From a checkpoint of a small class-conditioned image flow-matching model: 7.76M parameters, 395000 training examples.
Rows from block 2 of a small class-conditioned image flow-matching model, named by matrix and row number. Rows with one number belong to one neuron. Each number is 128 + 32 x the weight over its row's rms, rounded and kept within 0 to 255. All counts start at 0. Numbers have three digits each. After the name is the row's rms in percent of the matrix's.
Before each neuron's rows are labels from the 100 images, of 14976 (inputs lightly noised), where the neuron reaches its highest value: "responds to" is what is common among them. Only what is clearly more common there than usual is listed. The data: single printed letters, digits and signs in grey, bent and noisy. In brackets: how many of the 100.
# fc1: MLP up (model.blocks.2.mlp.fc1.weight, 960x160), inputs 80-159
# fc2: MLP down (model.blocks.2.mlp.fc2.weight, 160x960, transposed), outputs 80-159

responds to: dark on light (87); the character q (42); digit (38); the character 9 (32)
fc1.592 113:088163159117070100131148129137158135123121154165152167108121144115140142130144139138128120108120113156106079164127147129127096225246093033104005097079121115109138158107137141127152109142137144106151087096135111116109137099135150123102163134
fc2.592 130:102080122133185155178210133089129133133132117117137081131137132123108137117109175133120118114123128134121122126131133120057087145068129152124089139125128127128121085128137122129129126121137133148111025036119119125134003118130255122116113200

responds to: the character g (56); the character @ (43)
fc1.601 087:159092159067090148067149156200171121154116120117131145120125107117163118134129128111133103123120146140138122135174143147146133141146159117072100131100127106142124105119158132131140100140131144124113152154142127146138164129127122140122159153
fc2.601 075:161139104054119026172131103186144117115144130158146155115146133148115125120115142108109106102133130145120105120133140141076162078080057148142115101136096147132130145128080132132131147137131109142127169186136147120140202144097113164133146136

responds to: the character g (99); small letter (99)
fc1.189 117:145081160131173132123149102131135149103111121139116147124123115132122153127148144128117108132117148134144114139131117148123160137097088130149139149120153118118119105110119132125120124114104106112124148109094111132122151152141089129116125078
fc2.189 113:187154146100124007145120139198124119142125095165140127130130125129140134133099123120108120116130017125109111148129137138112168115142103080082146120133123150132126148129111125132123126129136123216143094132126153135144215136123066157119115116

responds to: small letter (93); the character q (54); the character g (26)
fc1.535 088:203079111067119096127182111078098158138141137106146134085135153107162139111153166161131156173138130101151110110132090114137159162097129141101085156113128150149149100112182163154134149134135097108157132113137163110130149152098181177056161140
fc2.535 085:108162061136130244189106003153122136120134117076117107101127120113142143144136179140122123129101179133145140149134131094058150108065131058159141113133095128122145163136140134153120135152126096154122127094146131110116167139130127120099120040

responds to: the character $ (81)
fc1.106 109:129000157175175135120115103129120134141149113183142125113136119127147145138167145163152110101108118147126131132148161125184109070139186148121094088136095139113131132133160117132157090132144157072130196099137154097114116100117161178089100039
fc2.106 093:073245120114057140177223144158129118116112164189111116117122133128109107140139121118098124127141100130136144127120122116000097139103195222161141114117079119138131124144157123116104140112106133110139137000117118123146077126121120130123116197

responds to: the character @ (72)
fc1.475 120:186107131071043123088117096165108121123124113128101114117162113116125140123190196149169101138148134117128140106116093126103164195223126060103000089077101102150128121119144122149106116119101113127121193111100103111144130133158094089099105108
fc2.475 146:102120134159158129108069143148125127130113084135138134131120115127131130125130113119129127132126147122119137124121102127074148137092096122128190115130153126123139173127170130120135133130111134116141229255133135133120255143119054120113152127

responds to: the character g (57); the character @ (42)
fc1.686 093:142052158141073162111138153180179131141177097060118172123125131140106130096107132149112124168149168092133105150139096119154080150205144091112066144114136143166155124138117151114103125144131115138099064086115175133110117093143173126079119114
fc2.686 092:193170157152208097194173145149123124127120049168126130119124125108130134137118129116126143113138068132125118135111117129005098122082045103104150115116106132155126098144080132136120110136136128136140139181114152137145219130099123121127088120

responds to: digit (37); the character @ (28)
fc1.504 088:219255164146211159101112142175135108128147136129139188135114145109138143151098094119097118124140116107133083136129124127100230142175234237100170122163108096157100139137147113151153140140130138117149169141107153172107101109119170121107153135
fc2.504 093:060046129000012110124118132238129138129130180125132134114108133130130130135133127148147123122121118128133159123124133126255175047133144188200159099111098124134134112129187123132124126118111128124134206110129137126126145115126027106123139167

responds to: the character $ (30)
fc1.673 117:079000211190211100167123095104121154130139159163136104114150143097139150130147176144137144097106143138142106137131131153179073083126181146139111119126142146122145141104147119135150114109136125090148223103127116119119141132111144185116117104
fc2.673 110:143229174131059006172182130117122135130117202181125125126130149144102130136129135119125129125134158136142153121133114113017062110142131245145106137132118136133110095130154119127118144109104127102137161000121109133145036123128072146143130156

responds to: the character @ (43); the character % (39)
fc1.390 112:203224141129171128127178175133146128116107120148115119120120149107136124112080056136093140105141127129122116134153119155084238245178127180133158151174170155108144134131129133134152149130143117136148168103130134140120099117126124157087144102
fc2.390 093:098001195065110094189105083231123143126129164141124098094117143145129130121119136145148117139127120131128178129124117114255254068140086194141088135120172124123126101126125121108108146129122124123128158161123121122134206126099093120121170244

responds to: the character = (35)
fc1.452 114:117109085049126172154178139088127096132131143092117105146125135120126137130111123119082134146116123119122067106117123129164118134053086086092105157098097091147097083137186098118102124149156112130149114148167134149120132120119166174070144229
fc2.452 109:132149104107069255165170100098134132136141069097117123124122132131127120132131155137138125127135131121135133123132126123100131158122140136133131105113134116134129130121148140122132127129118119128130098087121130141116124120136112112139169131

responds to: the character $ (44)
fc1.714 124:122007078122073103048115101134151102149137157113146136125135146136118152110126094161135146135148118108136104143149123131182255118183210251084082096078137157160116140132132140118112108142121125143139178106097141145140112103108170155118153054
fc2.714 115:119220124035142132052135141249116135126122111121137143144139125122115123135150146117114131129129086136115134131129135127017202133014155072236105157129113117109132144123146133133129135117133131123127085073132122135125120128129121119154133122

responds to: digit (80); the character 9 (54); the character 2 (25)
fc1.469 047:119127155085163087148138095166110149113135101193165127095147127064093100129143131139149152150100102168155101110138111114131125105142113131127113106205083123161130202159156093142124148113140159093174090123174138089125148106108176183121143094
fc2.469 040:043129109135138148069130093140116144129133249124116125142137155142149141147138134105097129095140167116181124139119124132139126099132208106136134104081089142093115115094176136059163151102140174087091143098108092171175115136121129114161140137

responds to: capital (70); the character W (29)
fc1.168 127:144154087085117173147191146083113128137102143106090121134099102134104119144126132130135103138134103103136076094115152146131174173082086098048071129083146101121105095149172102114128130112122117145108103166151091140139151171137141139083098189
fc2.168 138:142110123125130156184176095133143140124129175167138123117129146136140137135134118133128126129132115128128152111122125125157150138079133159186124146128117126123130110126157126133099133121129126114139150070141121127127047133144255117138121106

responds to: the character $ (38); the character * (31)
fc1.672 118:102229141126082129142158162134140118142137135125150149134119148128106104129091127124085120127146105126151109124128119129068186255255085058102055115095110149131117128145149124127142144140148121129120182117120126149136130129133111137095134144
fc2.672 122:104000145163236105255144152138129114128119090197121119138119138127145131126135176135129139117136101115122125133112137147164131167072161196119143131115097136115126109128125113119149134120136102190120105114130147127127024122137196115139124243

responds to: the character g (42); the character @ (41)
fc1.2 080:115045167145113145150113105181197129122102141116151133129111131142127128120098120143135131140137120106115155174117115156117126144192095095147081163129102081143111108126095148137096171122089129149104112110104161126113156126159141120120151115
fc2.2 076:190168175188201079155134174158142127146136074157138133120140105110129150135114117145121142117135024130118105109113106109060104114133125156061118131128047127141128132141094127121143108143131134155124121173104156137153218139120089153123112186

responds to: the character = (28)
fc1.40 137:146123117064149144138170159146161117127187230101159085126137150117159119141111110108127121154114142143150109122145129110148109133097146118090136171122116151161128092133215130118096091163151145103141101106124176146132109073117191173058143210
fc2.40 110:096110114103063132111141091134141127115145121142125113117137151143115124119144126125135125111125232119100128136143137129132085137078105069141131122132120133125123174118114150128146139139129107079126053048141120129128102117127108109144085099

responds to: digit (33)
fc1.114 110:070162250208243156177113090123103138121123088164104138126161122101121136130181177144140126133132144135150119138138120134041035074140221190111179166145150136104129136120136137119155114124112144084137202129127124090138154123107118139148124081
fc2.114 121:192152161052020072185194124120139123130130141117128131127133129128126127112119105126119131140126113145140126124117118121198055178128152255217072189103145123135135092130181122128119154115128126108126195029134122133131036136139060122127176166

responds to: dark on light (84); the character @ (36)
fc1.445 086:131108172060053141126121150171167122122147121118133178149148142131145137125161148163125139158110133107118105116110104106129114187248150067144037097116096065110144162138153144157145152121105124120125084122147125092125132148122123125068097136
fc2.445 108:124116144146176100093148130133136134122126090125141153126119134116133132127135107096110123126127109121131130107130087126043109081095029136087173140133131140148141125123170128131131131126126141130130233255121131134128255125120061123131122104

responds to: small letter (84); the character p (36)
fc1.135 072:101061100103116151082120117163142141106124121119153126128129088093134102148135118153166138125151140136110145128152098140089157133190139132117031085149115091166121144132118115135127156113110126147096060125136138103158109169127092095077082105
fc2.135 071:160113210140138203068179110196134110134108130118152115136130111107126149140127133153126141153109102121138111121136115136039127109081151132111167135086137109135138148129074135107112108144121137054129029145130119135111152128132188059131152130

responds to: the character @ (30); the character g (25)
fc1.272 081:139187172184241235156169184076084127142169082137123175125122158145116101112110117139133148119113115122138089141124119129075094126104145148118176187119174179127140165110195125115127127146125153134118119110146156126128094120121152154049150065
fc2.272 096:139087126078119148122183169129137119127114096116133105130130148123144132133106099125116146120126110120121128101132135130201142235153128138177115141115115127131130093145109120149141105131149119128132104073131152135136054123121153124117108113

responds to: the character @ (61); the character g (35)
fc1.546 094:159117160094213176181085100144118142127110089157145141105124153128152129109162129129165147116127102144128080162136121141104093133102136133105166149176122118092131170118161123168137138103094119139121156088115106113103104120107095163105160110
fc2.546 099:177170133097104024171025184162101105144137119120120142143129109125117129134118149127107113143127113116142119136116121133189098222185129070133201063125132160112140137121169116128141145122135131119133163201127138147128166118103113131123153136

responds to: dark on light (97); the character % (43); the character w (32)
fc1.615 087:115088087101144225136136111103114108162112101150121102132135133136115130169089109137142099100126145112159089111115134144106131157076050089060120156146121118142098090153164111144115143118142133117120166171146106106148118158109110160060135142
fc2.615 089:098109135108121157102112000133124125128138119117133133122123126139129119134112119130144114147136089115130131132124134133056164178130140099255126100121122124133129141120147139119125151133138120177141157099128139137142169130124135141109132185

responds to: the character @ (100)
fc1.62 079:183000171140097133151139140121166129130141082156134155153133157148111156133145101143107145114140120104152105138137112136182118169183153113145014095137125143155137145128125098104118111162107133132127066114122183138113116143125152105112143014
fc2.62 075:160224184207174133111131160152118135119110132166114117122106111123103106122129114160103145144103055143142130139110135129000138199087190112111119121127098104126143143121084140111118138133128146112151031108124132116126184119124218087120149091

responds to: capital (100); the character W (99)
fc1.486 085:113177128156148158173088110131091161136100072174140166115147142117162110173150167141165113078159112160143085108137118175135144107086045062203125149153110109118108108110146106152172096114128116093126117102124099130124101155099114127140150145
fc2.486 080:164122162217100000098076124095139110117144137124153127146123120133119124112108168133152138139108098131121116145141143095160145125148100069081143117131142133115130112131192128106099166120124149197120058179131098133132103124112165144101136154

responds to: capital (60); the character q (28)
fc1.646 054:087144082147137102052074096170101139130127143147150164112145153104168155093146061146151118106142142145131098158121154122150122125102106095161137108157086135124162106115151119112168157080160116143156039073136089173168123108115099117104145123
fc2.646 054:107126174197112110084091122132125134140121116090112167131126099149112115113135229144118156128131067115127108139127169111126106160150142101094163104118178160134121128139187144149193151130102125142125021147111117130127048135101088060111167149

responds to: the character $ (36)
fc1.366 114:166195160106066122139173141200157114123120150117146105138117111109126119093133181144149097102137142136113146134151140122057198169220148146073066092128129110113111107148126126123159106145133133126127200102121125127139160117132144153112114141
fc2.366 124:070018124093148113209200106181143128123115150227138116107120122121129145120147145116117125143147175130143125132134126125155151154069157151189125112146112107142132161126135140122116121117125109103140077101119124122129149135112245140119101253

responds to: the character = (43)
fc1.431 098:112136074073160180152189132151141125123115149134136141146129125134124138135113128128105124153100109122129068113133138134141115129038079073075163168126136130137106112134159134092122131161152130146141092129123125154106105096118138141063155200
fc2.431 113:153129175081073164142166137145129143124131113133120132144125112121136133133138112122133125128130221134125134116133127125121159135103142111109103134126137108141135127133168132127125133130130115088117059093120109116129078118126108101137136153

responds to: dark on light (100); the character & (52)
fc1.30 043:123121160188173078099133145190144101134160109207099144078170169162162147074184122128164134111191137173093130111079143094129134161141087138106143121141071114159098158133139135130153100165155139143159121091105154153134114146138140129107121130
fc2.30 035:115153063154150187128097098123105171109133210152108063145156102114155175135109065090127167142105197131146107156150091158161123093128186166134110091082092149122147130117173116111106177132088159092082156147150090125123091125117138085162137143

responds to: the character g (55); the character @ (45)
fc1.279 073:128121174103153152159096103206197145128109126149144115095152115115129127113168098148168140112136134132115143138158128108123144096170085111173119132143155098146127119090121118143128127150086130149109097075131149118140126085150106106096121164
fc2.279 068:169140150126129012151083108170146139140121123148101093125107130117129127122111180114101147137147026123101123129116128100136100173154116102060157102155111142103134118146146127095133139125126150198128059213116111146157135137118122154120113182

responds to: the character g (56); the character W (34)
fc1.371 087:103111132116118141148092059136121105119107121152109163143148143143134116121132156164155109121137154118150117151131104133091128127059037066177142133138128117148142154121087119147121123152094106104096091118124131119131086161116061151123129156
fc2.371 088:192136185152122056202089035124126134128137068147127124135153107117129125143140213143165136129131000119114123124141120124107142170124107096069119102117143157121123100156065123131122141132139126122146058157142149154155095132104135144073166166